config.toml
encoder_arch = "convnext"
model = "contrastive image-text model"
dataset = "pictures of board games with random positions, seen at a slant"
train_examples = 195000
image_size = 64
crop_scale_min = 1
horizontal_flip = true
color_jitter = 0.2
tokenizer = "char"
vocab_size = 36
loss = "softmax"
embed_dim = 128
encoder_isotropic = false
encoder_norm = "layernorm"
encoder_activation = "silu"
encoder_mlp_ratio = 3
encoder_layer_scale_init = 0.1
encoder_inner_norm = false
encoder_moe = "expert_choice"
encoder_num_experts = 4
encoder_moe_every = 2
encoder_expert_mlp_ratio = 1
encoder_experts_per_token = 2
encoder_shared_expert = true
encoder_patch_size = [4, 4]
encoder_conv_stem = false
encoder_depths = [2, 5, 2]
encoder_widths = [64, 128, 256]
encoder_kernel_size = 5
text_encoder_causal = true
text_encoder_width = 128
text_encoder_layers = 6
text_encoder_norm = "rmsnorm"
text_encoder_norm_position = "pre"
text_encoder_activation = "gelu_tanh"
text_encoder_mlp_ratio = 2
text_encoder_head_dim = 32
text_encoder_fused_qkv = false
text_encoder_bias = "all"
text_encoder_qk_norm = false
text_encoder_parallel_block = false
text_encoder_dropout = 0.1
text_encoder_inner_norm = false
text_encoder_positions = "learned"
residual_init = "zero_last"
optimizer = "adamw"
learning_rate = 0.0012
beta1 = 0.9
beta2 = 0.95
eps = 1e-08
max_grad_norm = 1.0
max_steps = 11900
batch_size = 256
epochs = 15.6
lr_schedule = "cosine"
final_lr_fraction = 0
warmup_steps = 2380
weight_decay = 0.3
Rows from block 3 of the image encoder of a small contrastive image-text model, named by matrix and row number. Rows with one number within an expert belong to one neuron, the router's apart. Each number is 500 + 50 x the weight over its row's rms, rounded and kept within 0 to 999. All counts start at 0. Numbers have three digits each.
Before each expert's rows are labels from the 100 images, of 14848, where the router gives the expert most weight on average: "responds to" is what is common among them; "peak on" is the class under the peak. Only what is clearly more common there than usual is listed. The data: pictures of board games with random positions, seen at a slant. In brackets: how many of the 100, against the usual share in percent.
# router: router (encoder.blocks.3.mlp.router.weight, 4x128), inputs 0-127
# up: expert up (encoder.blocks.3.mlp.up, 4x128x128), inputs 0-127
# down: expert down (encoder.blocks.3.mlp.down, 4x128x128, transposed), outputs 0-127

# expert 3
responds to: draughts (100 vs 16.6); nearly empty (99 vs 34.3)
peak on: table (97 vs 36)
router.3:483529548566629469484417447431496489485402527528509498494508501427469515490498521547481538586479534478440519580547505578567528441542410500474421455436523546477502432454559450425546526589484504570508601522481544403543508502568457537423594551537460416517503465488400502482456540523471468500494503424507503511490549554443491527477529515558353489560469529534478446526541546556369488509573
up.14:477434500447501445493507538488428427661474463467430491470557557495571477554504455579432501481488468476532499540495466506516530491454498520463511436534573520609506500475540620506389479449540540533405527508538494484461576490513548445476514409572494451550457494522488551459482420429510591492540403504477503453407498525470400511391425541563533580480501547581505488491558431512524596504533
down.14:457461378467456567468443483543521504526576498498516472558634529448441454465518544551450411546488529536464489518464453436462428596508498452467479466494417556399486494607422520492446497416620541590504549407460577446477597456550459542532502532568491414507476589535503470536488479503507512504476496507576494456415484593514501492506436513522489513543542474505477480498526492572583494413437
up.15:548474520472462498511529513506588552517545517490500522553496588453532548489511531518548377475524401543557488486518480505502490471492533471446550524327444530423476525481548565486450523576441426442453544476451512473427542491470438539498460496567511479422517454564441441532527492612545492582511495515520503465530506391542625486539470544477529604576497516627463533538520463513576592428454
down.15:501494447435523563437478479460495417543549481522426490498375527457399557463477516463355493466499533408566657570478509473545468514404575501438483484442552492545498565552429501443528497634558458557470498517521549504444524474552485415473485559510546452501438524462451538493559469469531540482504500528451524475455462529472491517488510550494593579524485502439524419445514489543450407448573
up.16:500510523551627457545538468516426501558546469480506469525485541582511520575536521588516614582561363503449485499466601405569515536464450552508430544517545490486509468453451543547384530549514573451508525460497513388450560569422543473479497418520555416481481456582519452489474457491483551471457468404432430567427434487492480511475463513485470565532564472532464451540478538538517524544485
down.16:481501544487447541517455560481493462488466590544550504530419408472508509493420526434462440491495495503474554515486595460438450574520370495429542535466486577494550555573446542416597487535512463486473511517461494480531487474539463517455548563556515349524437517404490516522483522511523491516517451561434547406571540640542523498527441579446554512433584444434569549471501465591499528519507
up.17:525618539504605405505523506481560534437532614455497457518516506571470551470570566522410587562569442524464415495471547452565530558483478566459464576505505486527499478495481574582413462460529512503539470435495552391489549534480508498464525510422524457483495370549525491421410551475521562542471468430437503566498492496514406462491450522501477495584504483454415425475466555507479494522593
down.17:575503517499451505537466453517455465413463607558563477429380469424521516474501539403461458468487507535480519499537586515464441553515488510392621536464513556488511538477403492427561528514464446461534408478475488553512487473510460495495580516544498383521407566388528473519493520494488475487468401516476529442447613597515495531445445537498525472402593460511513555531494549555501524569483
up.18:669459482466501646444541510571483518458515459475494500506485579541451502450477588487539495456604474497486494465532500526526490487513499459516458584486558522513544531518461459648406463495507457493460482574471536599553487572522510433439440494481527475492510550581553493409537488475374540481508430466555551512456499525522507455584525539432452455431504469402462565495455591468457443481474
down.18:523571470580410495592492408527501530432443602449436471480517477572591556488514464561515459510419426543511496483548509491444535545605550409553506473510549495484508561476552559475494498485516461363490538530578351522563516544407459572519549518528536533485473530515458433475461476472477511537538475493426523539546509451599438538609563552456490515512478593487502571477504494490522433546515
up.19:461566476457445521460482537464515471586460540458466444509540486436499453488500538529515489506417541480474490483456509455465545458491467575481555451528514540532472494388552525475435576379593521542467541513497459558407537517504624540449504476526519445531472461423509517552533395380490605535682497487503564473454449523442514566423433529520557616494507511518517538552550449510475536499541
down.19:530498400533487508476538477393553491497628456502541445531556506456443510540426537489449531521541544482506482522518458482473426514519486462469416557478438510505556467542520475583506442413531554604564476365503568416430599511522472534534506532547427515511421512520512480611520483619517505470445505499579457511443509572459471510530420464497584560515422447503528437530522538559596497427471
up.20:457464393554557478453500406472529451500495504555458551484491448484605538440521490507502410532441517387588448531510400403452537493576498550521548514533504540507476563431564423549528561490541510506531503498509622587472556484580524567405532551439607466490519422460453476473571471514574446426548516524493523525518428569542511435528482491527443456499452512455515499470509496487568451413576
down.20:547495416507515464432527555531463555525517471459504601563507614448499479457438517530588463551477463482425469376524386445449474540380510444539585479461510447474490515479420478545476490505464403528496454492567554396503525526503512487563565420483511490505437518527593481509449491500476476450563562510534545645565516459496435563519483494489493497496513530573504513517550564486420443376483
up.21:497533475469502482498476554500476479535469530510416486498485528468478540465544453584447390465368531443537496497428458521554507478434507520507473440560495496651545528420491393444517542411512538497494496571484520592465514397511483464501543588514508487456472479398512513540593409467503537454616468503484404509524505570492415558433465535547528584488577539554525432527547416499547543462472
down.21:513529482552444474507527473510549510432562401518422504538636526444505588536551499575534441559549465490505519478584420495463452477507474447460549508542452471429500415511524507496511449467511474607512576457486603550442522503506424560558492545567415476410500485574521546489551541519514522434442554478625438489523449480497524462577410482437472550616415539523430531503584490529508519484533
up.22:381457503399455580453485507562492477499477521583524600469412504491452508432535608439485498402476515579495563489555498515497481541520496469529519495500614499451476512469527542503370589535519476477513490435453499508499553472500455519540519534579503533538490619554502464530467459533437560546443508540530632444464474494441586446533552496481409430451535445555440575525466568534480458462436
down.22:481545510621396577504569554520543459469498474517443526550509553504520627532438412505526493439466484455580558564545476466552480510512554454485365461473627471586553593538607558535515456489512468602509552444524468539522511459451494428519483478575500442507459467495411494507510436486553565494499505517472422497422443504506404442517540424466469465462426516532481446460454462492529487473455
up.23:533524494419456432484488476485544461408461488458494462534459529492425633497479602461577452523565570573458495508542574493462519448477486467510468507560426504519541492505490545488539546522488388498537532532445612553495541385518524447481479535511495464532562446427513475449494547488449475410570372542559505463520519444504570517623557613381500522441520525503533501522526564475474439453548
down.23:542578424553453415504568504484508537455418517458514438522365483446490471469528462510367551422459416526535461561530578476507595505521434535562473492499485498567550556454536487552445428540468483479522415515535471493437503503510566466512537561512530647539550511442564512488530502513462510512468541485486568572558522431442406454470608600460468503466514546415451453540453483532566480498525
up.24:461555490448471460464475511454656513474442506462471534589460404461521480417563531454621419535473511522506480495494452445459534524569482545474556486495402533459561529435519539437503573500502470527507518521476612545440463487515550615436567456354491486486478453478454495550462539553553447551563604496457415573532420502553520514494520468531425549487497488511536528500487519556422446562523
down.24:557494439539462465555572406444526509485604461414476504468446569462462527457514453448472585472462524527464526479562478478536548392391539513525486574448469439621536542410532514507494480515495503505436444447509559497461485531503482463530517531433356517497394444426547524493612526462511456499501611550454481593504534470466478501546466484452475520501441534514521492506436601615482438494487
up.25:429412529586571472448482575440627654547501525578493453487473569501445486510535481519458483510585528520523442487496502490529481476425470650419469523547423487501491570556506608499505444441452577519477454516493443446505462471478525533424497479487495473481522442473565492493454577498534528536533541548474355544546481419452527525485413480520538570464514476475514477519529467537489477614443
down.25:472487500596459513470447419470463515464531508523556337513584485450531505633547553608493458458447514499544447467470479463387463462511495480483524536496460523447456605431488524502602533484557500440429478467505549654507462505476460554502499579519421456515428472498487580580504549518527529424456521548484473440529495458514510509513502500468518603506487560553556517595541422541464504554459
up.26:478559459509418492500461485498529470578469424456435576527518440440481511456465560481542522557435516432544506575424431437509527505534479475500598517565581557524398469441493515462512600378467535533424511489523515496417476540483577598435541404397507496555498462501459553543479495550441491538514602477553591502440481475522499484505488511563413543460482496461545580459507506544443425578580
down.26:541498419529535513480559498440510513505586594455546448480521559501500500442350447462550580468479557546491490486439497484485552507487583499480400502492396435595560533478440522596476495461501610508521516430546497359443490564542503462557472504469457464566436460415491472538556460498514477467471498513468475534481539581483473501586525518508500475517497463541621419540452523600581478509421
up.27:480573503540521493412480590482374414516426555466494572512472555432415461518451501520607577607502500545444449402415418514462508464438533473479527474548502413494515462453477482537526401476509566540563483536555418449518530462455536415520476541505518608589489411482508551446522582416500497542477402539464537527475566455528470520490538565552466523452459514489463535456518467548532505516534
down.27:630508421489471495562489475473557556457432519477520508388555515512514464443482522576507426503532528486477467534570531503476504601590586486430443480541408528474563403438474430495547540361628468573588531443435537476423436519558583475520573547550445569521550481494484523537534556488472502468444493528503466477608480506514505476526454514518426504484568447484487465555534555459529529529497
up.28:553462482550562527569491433450599533561505420455513487442485408487535459576472527526463532552468505424498489547644476467585499531462476593462488541484553585481436572444480516510471469564557511499415473479477513494526485521538606518367510403449510525527511469475530482466472419405578473602480480480482488523424528552483503365486510482561492516444432498474483585473547473479571554551473
down.28:473453497541486523408451538500429459477575562458548517533519534534524407559418532511440536518479497433494497437510372587454412466470518503516554517481433566424499521536544481550464522482589537474458438459505477511574541486491482546516474500441448450538440476504495486568423501588548465388591493544514610566461482488529487602395520543627567490493547466583530558505468485575488549447489
up.29:568471509523464593528499422514506524401483547510582526457554462462521474436491340550527514501490488485504447496486476483449443471511544455548505536441462598527463490585637410504615445542450494495519458471495567620528462451489486482560439550498512513464496539468507500535573423577517456508465495506474528503575568508558499379495477490520414437547427491512504463462415492494586534405439
down.29:425429476485543527492512481482459552520436444543467537440462533488530479428479562474525511539484458473370492476556505517486442543401483509542616433485600570464525467484418478414498570485473498526529492601428597437537487493469537479472512478485613520485571581503565483429343476533520457455481429533458526563531550496494439486489458578482524482461570554547510532552549476528409573454572

# expert 0
responds to: nearly empty (87 vs 34.3); discs on a green board (79 vs 16.9)
peak on: board (98 vs 59.3)
router.0:496527477482538528525524459509502509538526500518473533447501459441512528445508445652433487483452424451476508545442458499561375552465486607461481467551467474642463531466479455488542534444510606473542575538440452530439474492506499405454418470519580530380504560544550438497517410469481581487529505541441517463478420550541543512431421540499608580476487542485496471446490502519585549476449
up.14:533564464464493516506517520599534523565522427465504534424508484546551456522445452480670454545515439515575543532480466530520496458388604457500573571516503474518408609521429429434462545548450491448477495397521553454515561471525438448537458515571531423468605426555516480480565464498557442441440479525583501544499495556534530462493460535445517518506453509506443461454423537474556499421523
down.14:494574443561481460524524469533486586369485487492485484502521512422495422420468501604535432571458455509456510512505480387491519529601463513458478463560512515533501503582569646456503467490479433590606562541526406426499472398487512512527553484483555456448448489556413570491485455529486544537478446491492482553573515576531419487536549488473562574550490498543477565554489495502503458470597
up.15:425561472467505549498586529572482524510504503485505489498540444584549429514430484516575479416501463474452525492444454440565517501439522475545526587512496527527350657499488466537452521576451509422501481426495604404471445462502496442499420508537434491479561414494533533463494480508599426447511438545569532477512474539550588461467407574438502510492526497539478495521556572532573495427459
down.15:468573490577467416530497421506616567432501492483536445542524506499521496474416502539524500509466526467486524520539429500387511483555543523437424394574546462547570504478544590468492486480401490580539540560513383441506397451461548522493479471491545492459528491573394601474508448542511502449504437449520529540561524546523455411500458576496560570480483501472510500585445450454532471447607
up.16:486418458529549500532586460556496522539504438518466484479542490566540457526502501522668513532507440477481541503513521528546535496445530523552461553516584461489390567385537447549456558573498525366503507497511581440439512475510579512491461470514494424439540418565539472385546502601491411421478521523576572470490474561480484394507450541414503476454525497517518529506567494445520505452569
down.16:452525473527497524534510425540561560451573514555521415488449509476464515497453475575497474608504490487549576562548460467453525518564577524470426432562485439565479425646494564435461474543478541562603560553522396534471455522504506458488490488530475394454496543514486610510516455475590501464482472484494515554479496582484416507587555516485467465516459465591424536568425463422520479474592
up.17:527491564505478464402529547510508515597498593484555455516559498553535481525433482525382608469568467382561460534401455455508563474494522468522574545502574475521441587503504442501589504467386499562510465403456581530524457573526480486535562467410507475468533505517537452502540498466503497511455508550398421507513492534516458536481458524434506487526486536449445457496561473575545425432630
down.17:609541492573480459512495417612562500434457521527503521524549528478561500457473474530557468449479524422409516524560563451427534493546518547516450438529442555551508458479543531517455479466472439511566494464533438525493556496444535516543512556469457514529625517405356485523468619537552491461549518502555468534572519478514417489567495552471518529488497532360561479519459473360551428475491
up.18:510481431442440481492598570489546462454515574527462571627459504452516512525541481511471453428469569509496456534439529476533522501480557501511487492526496541504332602620504517417567500521556484511422468488505462538483415491399368449537499478443481581527496506462517542512498581510478458482562467527423398533466479514587542577555497497575495528457549529547445409537509561510530490464445
down.18:577620593495499510485466445501506456413536495484454543552496474566506570391469518520579543424465533465467493412508459476354536522467421454562498457528594521477534548391512539508588476447441464521526484526535465418466403586479503475445524476491552472482482444406402454438463476459525565431491502498506507596539514568537475483437460561519526511427562495510518542516513540543584443487535
up.19:421548538521556525576521558524462449587491416566411519451534515450518509526501455491665493521478545572458515463534492540469440477451502464447552422509509408509533427505401467555453432451505487523502498470486527495587513397502514469539521596537474494532526486477385583429454454500631552506446410499520616436515501456493515538495469564523474526528390494568471564524496476533493541514523
down.19:435497392494491468445511455463446569506442527489550516432451546471513360584493519484450388501563451484510497518521480401508429525537531483453519461487578551527521464508597517491518532573473482585566493476524543470462537407573511473519490513508501571488463489535524486550456279583464584501538424545557444455474556483500457522476506543494540516525517484541548465523543461557476595578468
up.20:453591477509471580509550497548508442532505487488477526340525469564564549487471379525469479510525459507530521551511544456519468507534546467476463434521453446519550587465464479527537451487456500429480501497525560505514580364550470495553559537555491467490546521510470553539444412544511509506536406458573488544539466570551512407450416546476622499532453480431539482499406584422494506441376
down.20:441565585548467521539498529487621535477336481416485497519408509533516401465479522590548430467488466549488492452467520572491460477622520482506509452522536564567618482603538503512536480519484467516574506654496520426502501409518502566515497440490560516503439504626474526480468425441481519521431471503484508530488500497535597494521494557453549537510485518491540553528518503462508408537545
up.21:497404599542501667479465517464566479651568482522501516506501448512509615358456499497462455487499523509527511454560429544437474470500512492431495479444492471479490387447409455484459508511506479510450513637481503457555600574506484546550553427502482472565457529618472519589471484563513539516545531508514424526535512458535478498504506478481475499526608519496499568520481524518470475493430
down.21:529420559440483579491441439495507492579486548592354400482561515558516466422520575500454427520523559603470485501414584470529533577497507498558458509384470565487530530538439399510505571508531476473564525462424537475534454479540511500448444462528549487538589537499487465517472530480462502463491399562453490428466545577530488559552530439552399506485540463449536430562515483440457527514473
up.22:478619482471504528550491507579591460545507368472523527408445563435498468515498441497607495444456479579553462518541450555529392541448510504455481547538477440545538500428465443603443549448517519462489527522466510480520544420480545488485543571526551470519466512444471552528444420385510542466449440558586557511510455552525478483468432560494533537566431471447460552440399528492477573540435
down.22:444511404582514502424501483517577519498422477494569547489326511456533401495530514567505368451519443523507435492575485480502368499604456440506529456491539612486482544606554492473586495479538388544544491560510563518493520449526513573500468490499533521452484485583560505504528387588468545532468480513531500501480491515490516512475481601488551568535485469530510525499518532510462566559529
up.23:463514545523567554516492507523548508565493449441416513563480455512515580390385492516445556566507514452488537511601510513390534489462482502697554476455492450480526443485411555480441504462530504475480514538458527444585562528528454517448472408473467455563499520572530518554451472433591568545503449456505453493409505475524470470471577485510504507490605495437503575549487550607472505483481
down.23:483453545462514537458442485450407483625503518541459443531660513507528455475532573478522531559533561554432547525313484459565576523524501517579451473420410394461430475508510551485499532460572461529550588438492503403500511481524464471461478435483474444556517550523483441550472430462500550467475454573550569451516541514517465499526501424542533462532424545531483471534518513435478537485467
up.24:481442460583445588574510479519491437526483513486461602471491513473510440523559459509480477463469554502419409493596455485524432568500432564493543467550570547484537424480441476551526480501540511454458470546473459452494568406443502457453556433421567480609458537457490528560450386477433570452534463461529497478517427515549563530516526484656540537468560480471511500482406583553487537438438
down.24:492505491446518584420474491477556508521398509521467598518277480552556462442481527532527447468555463513506471504511477483453475514533406428507486488507598510383580498490521488526596493512530426555558532541489525539456430474586572509499405547477623512489582463524483500534503351514490482514486498539472489487467456476527487511550449545534549536535472529506525524496559598508451574492519
up.25:461441530466478542473459515514593557564470473515543500429499567443509378588441464501625496486524496474473559484541493514454506493391452475470543499483541470497526409457484446511456508451483524535475475391551479410498585525485553516539523514389535498564553536536536501472534415419486456362445517494587602524484502562479404450520473512499536511508374522421444588454493511556510507517549
down.25:527453418524540540485505383488404506549410515515506494502467548496548409469566485453462477544509512494492489507528535380597485539617454547465429482520430500509477541557572537471475490508561458572710518497455512499476502442554541446531500569540466537523476540488497528582544399562465488523441461531509455470542532466477367557535476510518559536521481512567450466514471556454437569467462
up.26:552409374526522570445483561466542538501403502489466549494441573464449430513496461497602457582486511588504497357514373480398531510461453488492529450526437536528500388539490551451431418492468502509456467531569454399478550498557514464527467405519511499595533453552543509576506490527562532525522427457518482543487587476531545577471516541565529544495486499472443501538465477542503558533463
down.26:437454391444517525563462440452432432429524526465486524535591498480587423420597556559464497513500515566480494564459492459528561549484446478485505552468471586437552559408456491521515527459534476551469496488457483471502450528553464469553539624530570509550446510484499549432605471504465482493437417523466452435566491494511475449599462495572561474447559470545424448491536575562460599433460
up.27:483551466537519495476463437464513466495333553517506433576586494467438579527498401535438472519504496550508461503440516485531501468473493501590379492498525556499506495502525469440587513559482490581518499535441492450591451527558430482417534500468463455485573445505567567528463622513490629545481546501453430522436492487517446509463558431598458520516554516528540384493560474559507458582496
down.27:489548476443465470521498608479489562575492462540440532533671506515534586540519485494540468479497436521563478462591550481518415539459449409537587518534477509371439493488600479506459490444495501484433543519532584513499538578488440523515528472506480434463484486472517470468472496441431578464515590522597541481466457433606610415571480479506554447529539568498503550480558486525554482432519
up.28:539425474562573555568483521467568461642524477510366467502509475531528612458436526493493554531524509529466504455567472558378514472532528511436541484426477445463481407483420540481415481487524486464453506547527519488556565543540444538540523472530476548551450554659526469613436516537575520512559503512523501497446495460546455501492555467469491499497519458441495602581521539516470476498621
down.28:512424503408479599420433497514497513529539572553445399507535553513519460437508559478426490586488567636442547546346544470544588555467515541555462523377424472488508481518447481484501573520561560454596501454458548469512502462512516467429497465514501433544528549506449428540478500463505543450493428559479543413463594579505524492510527423508464494484543448506504472595498499441483496469499
up.29:498441490555513502516478422593530508464446497499493418566534534526456498491516465534468607524495527505434551542511462384504527517449405504517395478492516541443600502546534525480463491551464431587462546644477503455483461574562581468365479572522503558493579449519419508467389530456542526452411490422569507436514459523430606495496490513464482490491511505578562452541551505502537539530473
down.29:387486440392471440494533545527497521613491470489411501487490509486509471528524448506437457491578485373490523464608505527483479479533480532489554483544465589474373432413583526487404490561489482472519511550504532509511493531530475528454409542522426545515511549594532505490482440488488476504509492489526538505492461357528537457483559522521483369498527631527451536498441451440555591430490

# expert 2
responds to: nearly empty (74 vs 34.3); stones on a line grid (64 vs 16.8); digit grid (36 vs 16.4)
peak on: board (99 vs 59.3)
router.2:561485534479426469503561635502536466481595437444541467595482523615572466525494545410543490447506607522488422444526514444486535417523562349436502572521442501465522482538475529522482465366474394448459399496526520575532486517461553530555471520457501504570488528452510544494479510549525470549538538534519480496505546453430479505506554501429466457585478454493515587557559504467459450535532
up.14:458468461498416524437487565528482424599426384476529519528518618364483528538551504490479562554562495507481388608453524528532513434464465467514546433558531544466502536541482392529509551409567478495565452427509494584496546477462539452494549533398490535581572516541459537509583447444475452490439465531500512521482502555494423565517522472488429479533492470483523496515509618571511451463523
down.14:481495433485556445493509470420549551515549465509594479581437575572563477558416464446495577524470514481518462573539368468499515458468487578452457369544481503529477441445544567528461496507521609482427497470496506471460429513574560546479493465481535522519463512565451531699554412490550532477529482487444434496509469402434504459511568476535463452512466524522441480489472515558438521456499
up.15:490486419500476565507577504516484535538478556502445508544543520591511460503641504451542486499521445476477475472441507546503528532523594478516458513508477642508542455441509433473527501548467464365491451565514509505495388468444503445484481534379538452379492523576535477466539548549558476543528548510416417566554481529465423534531520515514502455493551407464507467584512521482383523618534
down.15:506549416567451440521579499408430506427518600512519544466552537490513424472448505508494523521462410531442477471543435419522529573535538504421415447522446527568437533489529496485541502486602540594571583446432547414423569493520599505504574533577526487437501587477470494530480495548467472518399520521501530556495546459535445405455464537502489452533483530525502517532420456362482531486515
up.16:515529539506492408385505550545514535547503507531469514528562517525489499514544424476598529546423365507415437454492509468574477501431486510522505476491393491505503476519470462462526514488462515502544557459463524562462494479559606387451545592433481459474519407483512416558497507562588532482534605429334374529565545529504488501441524496533449519540542568535564506507511487496487502544528
down.16:511552460521475436589507501504495484443501592508487492437494453465518490464498490485447584522527397434507509444495453467488544625538560468428453405512494469548453480463450517407599446515494475441563565501529422364376504450515540530488472469565536453468490551490502483560483535519479465603420518512428550551501535383499399500530461573459434497496499541472438582529460435414489512454508
up.17:541582422453565528468484517514493476502528505449507594535500397568553488540459444541478534539372534524571513425451516519456471569515463502521539597580534462463500518484436512501473517482403464427398386589571440440462530488446494496504479535476499473448444461534524468563532398487516522453606503594475487511446518564431517431559450598498502448436497396506492581486445461501503510480438
down.17:514579480557386468524610433542445504413527471494459576430529544435423532484534522490434482521543492493520468545547543405490546492452501521546478469413572500538483489574580534465459473503450537560636371478519499465431467462572596440493602559491466484506447509480507526519552489531525480522478510529573469438474499447440525519586495511451527517495496420520495487471519650534592523565548
up.18:584533527458526464523553473435626455466420568539565559553451513506554519488486488458426469447491635482569462459479464538478529434553475464443497590509426485492500523568555503494515501425340432440460448512590585414536472492423441550561429556477500484519477513432476530476525525556495544560545498566502520520580526496442499458559544468519465457511459376546467554527482576536483454497510
down.18:475510464588470499538495429512470487487503498521554565443472463461459489595528505484523505494523524485515457562467528505519508653620479525517446475458534534487506385656555451479511454422544514590589559512481476492443515489525609477498535531544512481475539547545421538627412543470527462450533512510518489426621449602424482519495569475491486564523481377534491525490441524552499462506494
up.19:464464495432463612474481568534442481523480637479540445583468545532432524481498540445521497541549563530447576489508494553408486504476584415518544481528531554424469533397487498503416465593601428451478519539529452504472462435403475510521520568522522520523500532535544564494572437467433536511610450521451516501494583518531505542569481540477422402544543425448503513604493529505413492518494
down.19:555497451501477499526465405515462580522529473487472459568337591468492455546458445461467593490360504510479508566543481475487534496485450587428575498534457505597472475547498531486491517511507613554520497541478557410469532514489485449477558500565497459503505568559430488603486485523552499522470563553608526467479602556443507436515413506431515393476475540546491491550417496516575489457500
up.20:486496445493447465519494476503482464506464492522479625566428622444536512501444458509399527555467549551543453504453498537491499416422506472515514606601476414531522546428514509496464551466382510389503467490552547511480647519435494468536481505483572495529507520388557523494583483414451543503530509532594497562465444525519552549593510519515469476439593504500464428521450478575563489518477
down.20:457537508457557431486430486523512476453546441492538494512507442501413359538500475483496548577513533442443447567509499423608517521554482609546461521516511570543636532520534554465393506486515574587506443522412473515519447517578576455475436568410596547569503477476541502518556497434471533476517563470497557500546457570491589500500608452477470501545451434464546469512489578524526478501506
up.21:650522558529498448459551500541515508528485475413491487466504429437504485498455427523566546571524448471443425461436567385511483494443607519431512503466415436533526544500469485530562514481453534509585545412420564552515496495488632485482558486440543571527545414481521515486492490465519480471512509459430477540457527438585444403435454499569542606484455571549530572519496475459552467554499
down.21:542536494514464474578527519503528450450549521449515501412527531433479499506451515431483533506508512414450485475488499440528475529515594418450519500504567493585529539383494457457656523466419511431451544510575432517486584466479498495523468505594559447523367549431434488473448536566441482546576443530433460530476607524464388523504456546484468396561512476498530483556478475531519446410478
up.22:458520419498490559485513490428535567427373578340413561501508459514483442518570533487527448413486516435580528480508498465400529528502556521515528469479521603479513513438505499438539441592524484432543454520552558492514399414503512506509448565490558421518532556478558550484466474511479518622527403526455505568557493479558446539455523483570461436502499493492539531608487519535469530556461
down.22:467493563528510533479485520459499461504477545426473548539493613529486464479525457519517544452415523543408473546544564459492535549602369410495465518500497463589520532514526599466540571494509535534471532463437415528514491495492572505490595504558549633529583592457446473455460431451515511470457509436491478403435552479512514429485410487529464428407486475516501483589468543554478506487375
up.23:466461422451454532479462550518447442564522490523545435608508497468532531415539506515571481523560502563479482512395437580510480478482485436541565445607579603451497468493473496491446468523534438480439453580538460488407448436431446458517584568517516467513492496612516501541610473484490456473647438510434513497475508575591490491559485563483441479503562419569511461522479470536516513526437
down.23:479494424515488490493526456488519537450491450517583427519432572436510456540474505465492547526454455528505490584529438477500496496459531651443568381536506527544449500511535567471418487627475542504575463528491575475486452466472496494426552543477438424516498534596506488610557377495603548591434523554568554511391533509496537436431493495467506435533464537539537553501462511437462537520533
up.24:401525505434495459380488612476459477463492465525562527568512514425513483523485512484576494430501455559542498572510507475547487461453368401478586451510522534523467475490485513440451445438533501613522593409527460521507474452542582442532481526472507479552504455490546518581440422496534517510571502480419438532565552545586457524426510507441368431498506520582523470487458442581560496485475
down.24:423509508493493557544420444643581571568434480546475470521491501499501516509561497483491592554533473482510478537457508522450483487518456616488541446506499434466467419509526527488434511579423468373508495529540488402442480447530454549488456419457396501538561576576512464619459456549534516528480501537444547519398509380521502492559470508447430466474430530495484564563428431486487469491472
up.25:580485432516510524527464506475595503481490476565368637504480500461551536549485454523401483540416520470583480484490492452443494533535474543428518597554446444553507500482520495502439522454337461395482412540556550526504587559432464487553486518494554428495430479493532470629501453544485537457517455539507600499526406556532517545507504537510527524470599499515421503526460508511528503452470
down.25:445505551529528495458523510514498454458444470546513533441517506554391440495446516409529483562588521518479465511506529428568533561492465542468414522421540532617511586578457525462433534452501450529567452455478488475549408522561609438423518504444561550532575563444547493436511541426479492496547446522454435499467484563545564547532575425515442507467452407559557399512547541557486480589489
up.26:474508525517517379451382526506506563475529512465501521521531493490501468512420440506596524586440396553395498465503487472482496482415448516503519516483498457530427490524460535512493527424532546556456568489511425463435495491551594440439552530520482560529568350511522462562470387431564533434563507480495442518475542507611580481473468527557491624497477575567547529521485436471548540467515
down.26:552560501485452496548543398594497565486534566470418472493504541428551500472586499537486467516544435517548496462494500418470496460529527464467552481564524424529503548433446539461546528514440444469556505430560440429462494332471452596520530500514445492478458539477493492519483456635477570555390402497425505508421552435554473448574413596500465469509499591467527529505535449486504512507490
up.27:459461365460552437534465473475547555465510481602449533534451438398518473407413450533486427430404512410550575442501450463531523520500456498559518450499494505587538464479590509576465508483493505538551469479489533515517502541493532495544501520536611439521449479410579493560497554495510469446596491507429512566490469515582487509378537495491473469491582588471535443379526481561564513510480
down.27:383461569549459535428491480607591441481420510524434508507448479562469416482453585456501544514527511472489503564419572558536491546525527568473568590492501477498483685569477537444452516560464395493491520547533488473535490490526519461462510514484463548529608528407458468493578477531512491597498479524455562585493483523543501552473498532462412464415412496460531553535477484483462511571497
up.28:513503415518511448603450493438547533602493485510431523574477527477572542487438546538356432524354552490590432434444442485512511445531470537495499639513411472483509559571493519484504551448410479420503502444495576504527591585476459550466577474515503506506479553469430405469474567444454471518457514571539479488486457563441522510515539493488504515513486480522449518430463547582494490510554
down.28:392522538529493489471532468554492464499463492522571521413487404517460491601495402484627495460515500370509494574521479512482470527552459548522435545541554556510635550579466555503488469506565489512470480532525453517461388548526601503511447553405547536541535481489508608554541555465537461473532448477451414503522455514462529532525648516523488551479470438436522495442519483522476502596535
up.29:488798452422534545507484560534507520450519567414572562447472457542518519512446520492514530507528539527450453477448481499442494496485545474483490501538461504502413522462568491597519441477494508589421506569454459418484452411614451483417502469479492509493451520502500525558447469492534539573521503531484517472533568487513543461457461538470421510532447414465528518482504558507477487496437
down.29:549552552518356535515499392592465466466505444516463530469572584465508610489533507525525500595468528589507466499556564475421477515441476436508531508446462384430478469561566567467505500444483545533572508483508500561485497456446464473549624546522471466499455490566459490442451530457502555510439539534637479478488594472533543527566418479497442481552489470487419599472518545544524450492474